config.yaml
image_size: 64
encoder_norm: "rmsnorm"
encoder_mlp_ratio: 4
encoder_head_dim: 16
encoder_bias: "qkv"
encoder_moe: "top_k"
encoder_experts_per_token: 2
encoder_shared_expert: false
decoder_norm: "groupnorm"
decoder_blocks_per_level: 2
decoder_attention: false
muon_scale: "match_rms_adamw"
momentum: 0.98
epochs: 2.7
weight_decay: 0.2
Rows from block 4 of the encoder of a small image denoising autoencoder, named by matrix and row number. Rows with one number belong to one neuron. Each number is 500 + 50 x the weight over its row's rms, rounded and kept within 0 to 999. All counts start at 0. Numbers have three digits each.
After each neuron's rows are labels from the 100 images, of 14976, where the neuron reaches its highest value: "responds to" is what is common among them; "peak at" is the part of the image that holds the peak. Only what is clearly more common there than usual is listed. The data: fractals drawn by 1,000 iterated function systems, in grey.
# fc1: MLP up (encoder.blocks.4.mlp.fc1.weight, 384x96), inputs 0-95
# fc2: MLP down (encoder.blocks.4.mlp.fc2.weight, 96x384, transposed), outputs 0-95

fc1.288:455440535560565514561407464497402543409632490532486494492523421462408473445465560510500575547482539441474478514508539462523441578414486580480535477592542493492493561435539480505525568604518432473478517429506557515460525465561501567367526507497437549495487480574541442457479511486495458476
fc2.288:572483546438479473509541495541562481554428455441510506482497447439509419501536508522470414528553470445515504598428435386484577489531539503509471547465506518497568424491504551457604459454506496498605423517322586520528491463534518455450428530521470535528495482528578440533461548459561501438
responds to: dense
peak at: top centre; top left

fc1.321:486462460505479508455569617461432587561464493462514527350519533498565570499578524486484536467498553426559471428465460490485447460532521511318459450479509497540395458421468536497542535456441474567564525525522483575514505535401467497431506568455440478479553499533526487556500462480476517483
fc2.321:579613608528474505479497450468498501503408478555515380578530507514445359447452478440478421551494533538502503614448487529620578465477508456559494486543452509435519530499484490520511414521569552540404474486482547524552477429509479500414554458443495501575507441513500455490511487502471533449
responds to: dense
peak at: centre

fc1.12:460452530448577554427494484445551548507541578540516502533450511504473497480514542522560603462504543523501395630493491559636475409523405527376462505538537474504518388488530496590508510462490575456563503458487571452542510451476488515464522478503446463488466512525510522498488473440528454639
fc2.12:490501537585386534548462548501527548604531507438511516458508491536582550497470503477454501510515506526383509510505429590478560560559511465618613475439524501494585523444484532498438482501421566539540507543510549543514453481473449461477526566427396427575502420511462423497465458447458568468
responds to: dense
peak at: bottom left

fc1.373:447515501505466620520515482512468456438584466393491500461469529533525445555443475605615538460503436477431521402512520430538602533592482588436494488436501543496478606516556472460464534440479488484477442513559542413473584453497547506481538450471548531476547503547507532542543401555471467493
fc2.373:457456525536566481506443546552559496499523512487581546512593433506468423543488465475478437484545559442502507529498447535470530469465564464560448367445607478519527509556517521510501610488583582479489538552387471527490486544487544478470617516495511394504544402496405518389504548512527498485
responds to: dense
peak at: top centre

fc1.14:535430595459590508423468462478462533463560479455518435546494498580503459516518533498467552504470485477503480589506454591547536461516547509495433449398643548397464481473474458511479512456523401450453499447555499437450469509532576423509513475558476423604551513560397483490471489573463460507
fc2.14:474553449519433493504546435479518531522384523516586536434499444459570502541534462449350406526481515529464604419508540556555445551499534530415493440590425495441495504512524559481567502578501583491406555524489543508463559551473512482504524501444454491444555431536426536520516513413526486459
responds to: dark on light
peak at: centre

fc1.298:464540515471530491429487556598405613434542477437598558495437606408463460468539530515534541515529499502493458452456440551450617461495495496500561418505539539506517498573450463500498443426467551408480580403512511536538475520485551473461529495453399582473538549459500456550515543524539505446
fc2.298:530437496448357433514616467394541441451529433474494464511494508490536558487468459496484518517486428470492522510521495570564380559417545537511466486511514476477478483523522496449501435619513501465424489516510507498408519564546578534544485458470487519575507541570428632545608505549480483532
responds to: dark on light
peak at: centre

fc1.17:536471498475515471587482555459521562487459532464498480388509564477543645461513489419542541531580562481504537563614430511451398531552545436460571535414469555411539529500536458492487528569523553527499541521552532561517498505528541425559580454510491467516462542435455494522586506555405538489
fc2.17:531490513529447557501565573564521490500449430574490501571582443518545507456446514447454507487593470561506516455442566563590555471529415513498518390592521493465510487477428540377577533504469394514468482460546475472478528441457589577433433473503464468533500492493500472503431596530490410527
responds to: dense
peak at: centre

fc1.191:519465481532535518482511494509470561508478516573453467675536480443493531436516465461416492573615451487542470488567574431508454500560552533486513421483425482501523450500585393624469566515517464508445498497526582547434597490485493505460433485448412490424469517536495471516558445556497476543
fc2.191:556532564461508536558496420514522491497488565477564530430532544613511461531509491540626428551409556486452459476463458490395511508479443559520452623500576506453553511483448528447552499429516501452553478437555442522465433427492526603481502487578542557525464461425451500471490499496485431397
responds to: dense
peak at: centre

fc1.212:459422410449570488400497582532483500569550540575447412434464512527579439477510514466443532502538535496518425504526458557547524464425480507442417510482505541572628457489532455455449602470543487471506531465593466486626477503473496508475412489489480488509521417463553604517545512511477458550
fc2.212:540547490497431542497520515479472424444566448432492621574415420545475541544493448477502449486468470470458590451531491489505487497504552548492549500526453501509419550510485535508555401577503455473346576577470558515416464554557504510451551578448485549552572551447463532489481464493444460591
responds to: dense
peak at: centre

fc1.186:429486419531487461591451435524503530465582514545504492537474512535485413452522497623466488448497541456493491514524503504471536444573503479574528484551443475514535508666491420515441486530525485474503496525431486438394528578553558504523476485452600513526414508481427415416603579478536492468
fc2.186:434498577512459568456497484483543582470531471439542502485428531465559516478490478413497438519554464506462500558597559527497505485499507510402426384581420555481499537370572490479524500570522511497409512490521473545625490523447571516450507523435406546490514517486439504518430447493442472399
responds to: dense
peak at: centre

fc1.158:510493502539453552497479582556516522403520437519487479548433383481530476447464490519496433518475540463505482543551540511360467457504472558505559418473471508545420442527467484561612400555552433533466457482426545455499498549435513435553514490497498487497450500641476457513599433508536457578
fc2.158:506475382453427508507502504439443506473509478525507506390559529541469536546473596520486509527389526480497547484485416510550456550491489496424439530541558545483535553439500511467480490531449611465546507526526425508406467487640467485492544488524485515458517467440504626549405591609514484545
responds to: dense
peak at: middle right

fc1.117:435482504414440512459483471466511509457415485459484505547502577455500517462492515496475569484501491566571509494498502555458477460575464400431580511437532575559611489466504548624614505509476558489529473431499509523510518446554477447407427428445541422525511459511467468487429511387496381487
fc2.117:506448549498441531478531562550455453558432542570468544539453426495472549479491464538561553544460475409462549440468495528522487527510513497570549468508430445470513400529478482546459439407512405526483490567448547515459493363423457480618541490512407468458476480492461450473507634556548565525
responds to: dense
peak at: bottom centre

fc1.19:469500432587481519437541537479405511575505441394563410459487464524547557468440445509442470508565537475547440534668484463519548520531412477480484538550492512500549508452453456425501503467509504517489507482534470554542519481468438524534581520371568396541512474454509447576560544446473500560
fc2.19:468580590509448454492524454457568507428472583530501544605498555527494450560535494504577509636440499520484506429411500462424520420516498549547438502430495522456454497490471486608504479434488519495428501484527467455465484437509541444459388479522436502467550515583417446519476496577479593428
responds to: dark on light
peak at: centre

fc1.379:534435537487505550565529478509590553456550484468580530568492501475464467603436476495531500461448611426455515428512480508568617439457574538481458447468480600528490608492509489461473515436414587426501545494475470562561486530438476485572554616520465513548472536513474462498554473586532469504
fc2.379:501492461422525456505560603479506454495581487503463545462430560518516508487608540595519456478480402556553500584520491544515424486526388511523538482539427470410486440619532491554523496516535406459505504549477456542486534454563615497498534407493545421461529527432459503478462486451462553577
responds to: dense
peak at: top centre

fc1.166:501538449476490556551484497563483444589521629545550540513479558482532458435532548485472585427565517507514504568512485598518461537496544495478570497572467408538585427521520473512559498379510529466496470513491534562463483432557575529490413457446459516561511434584456570561460520418450496591
fc2.166:517475456531398472477531478476529513439559480481380528559487471556661577514447477534546490487386501610430505504457464436569497607575438496487552490467501551446479545494517566551516495568525494467527493550500476446496428493451424503562596514484472448557479596504453508501490543579524501464
responds to: dense
peak at: centre

fc1.95:454447417474469541491518501468434481528521463591415521472451501493470419420533568457471475606532486457434474541481543610510465479441568461480498530374484498520532435491587511451393590454626441482523427497536492442547433539426525440492413541436481500487469482522501454557508507500508530544
fc2.95:518443514527532524523505510399519410505526534453547431537529491594558494552423527502481474448457430512487528514492456456542424503503528465564468450389486471470520522492476504501369385502568524579499579511431498455540503517490548563425535573528485635538516459470403604458457426532462531505
responds to: dense
peak at: centre

fc1.209:471530413523522475463490503496497521415630547470494408488481498505583515451519513599547495513506432483522478515436550585437469482556476557549582502539591525567404514567492488480546507466485589569581414592592609544529492472577547428497473588476488541559507519492540439485516472498502482489
fc2.209:529447495565510433341503532487426421572425541520559574438477528473499581628523512486493567530408539516500438507519437505502446578441501469458509485434515494437634463482589421483513542540513431483550512496472550500490481469465507456554465501547521562476539587512425546518547500479473570501
responds to: dense
peak at: top right

fc1.258:524582481502514385560536537528499579575523457445535440536566505455468540466444444522529525549471532589383494466551552481507558579465518500484435525461451481467481406491495604541518560531571534528474468505512556460492482525426464477402433545478473549557566534593500441487564588506553555407
fc2.258:434556483519504447548451542575502540481599377523458539447586483522531514489561481431581500479506442458495554615450571456410498436441556432521462428467500539510501487467575553470390557430565501498518554469447485518430498521440470497473496424568470541471528550484564518422490412499523464555
responds to: dark on light
peak at: centre

fc1.279:529439493519552424469415467480553512476520542544497378545481541396571480477515494497467537558514477429516498509490515477405515492590474468544457415552472518485487521481447575405555423359555458525475523534503460441494524495527574470524431491586536448487556531539516478511571552451432364537
fc2.279:495596440625469525518525447509497466478502485349440465405492506537448571527545490478456487458440462511479420486519511574522407505493485518439448537480546586484486469478480528416478519567466531451504519476449557496507535484481529485540625509447499430489429533516570502559436660520498457562
responds to: dense
peak at: centre

fc1.9:489580417507523471514550429582440478469446445508467502557413492518568537437497488501515501477496430490507490545518426525506529489441497499529454600562514532387485580575479483535533444426586454471528426508440515467588493604502447567580555447520483422438485559402478444518529456420516548570
fc2.9:456528556530534490495521597451450570529503542543496541486470448583470418565507549490516537521559524481496520487380473503515543463491539409443571504536460460570488481471572511591443545485511579448512480506525494472500490538536470389522421553384414598506548403473542503488410428554424443517
responds to: dense
peak at: centre

fc1.218:429511547475485450558585590500559552445489531503545480491531520487567516580523582558501566521518580430477553514578433579526483631516577447470506529431482543440615437546527489444466554472455525499516581509588421550520490494464503455568500497566571460489512386512449491436494479531468465480
fc2.218:478502527468455537484490589634491511426480536498471537552536475481489513515482492506442535435500494462547621465465589544398464403471496482515455488588460481509432517555602476474540564543412446492422436516501524566437531418498574475564496415427474511435532524575512483544514570583469475553
responds to: dense
peak at: centre

fc1.122:592497576466479523497500477557467543486515535570425532455553434455460499533468522492517543442558570591492407555508436615488499506523499481474495524547506511493452555470518524502451451561605592564432483517427502515597533485385508454590447492406566515561460438547544531542491511435521595455
fc2.122:436571534623525502527417490475475570445479506509462509495533659538543456557495478489411426474495549500534528501528545510471454549487384518495468413493494479489518458527500470569477537449509421534566469509563396581478524537495499534483567539609423427427570528557479456453532448558515469548
responds to: dark on light
peak at: centre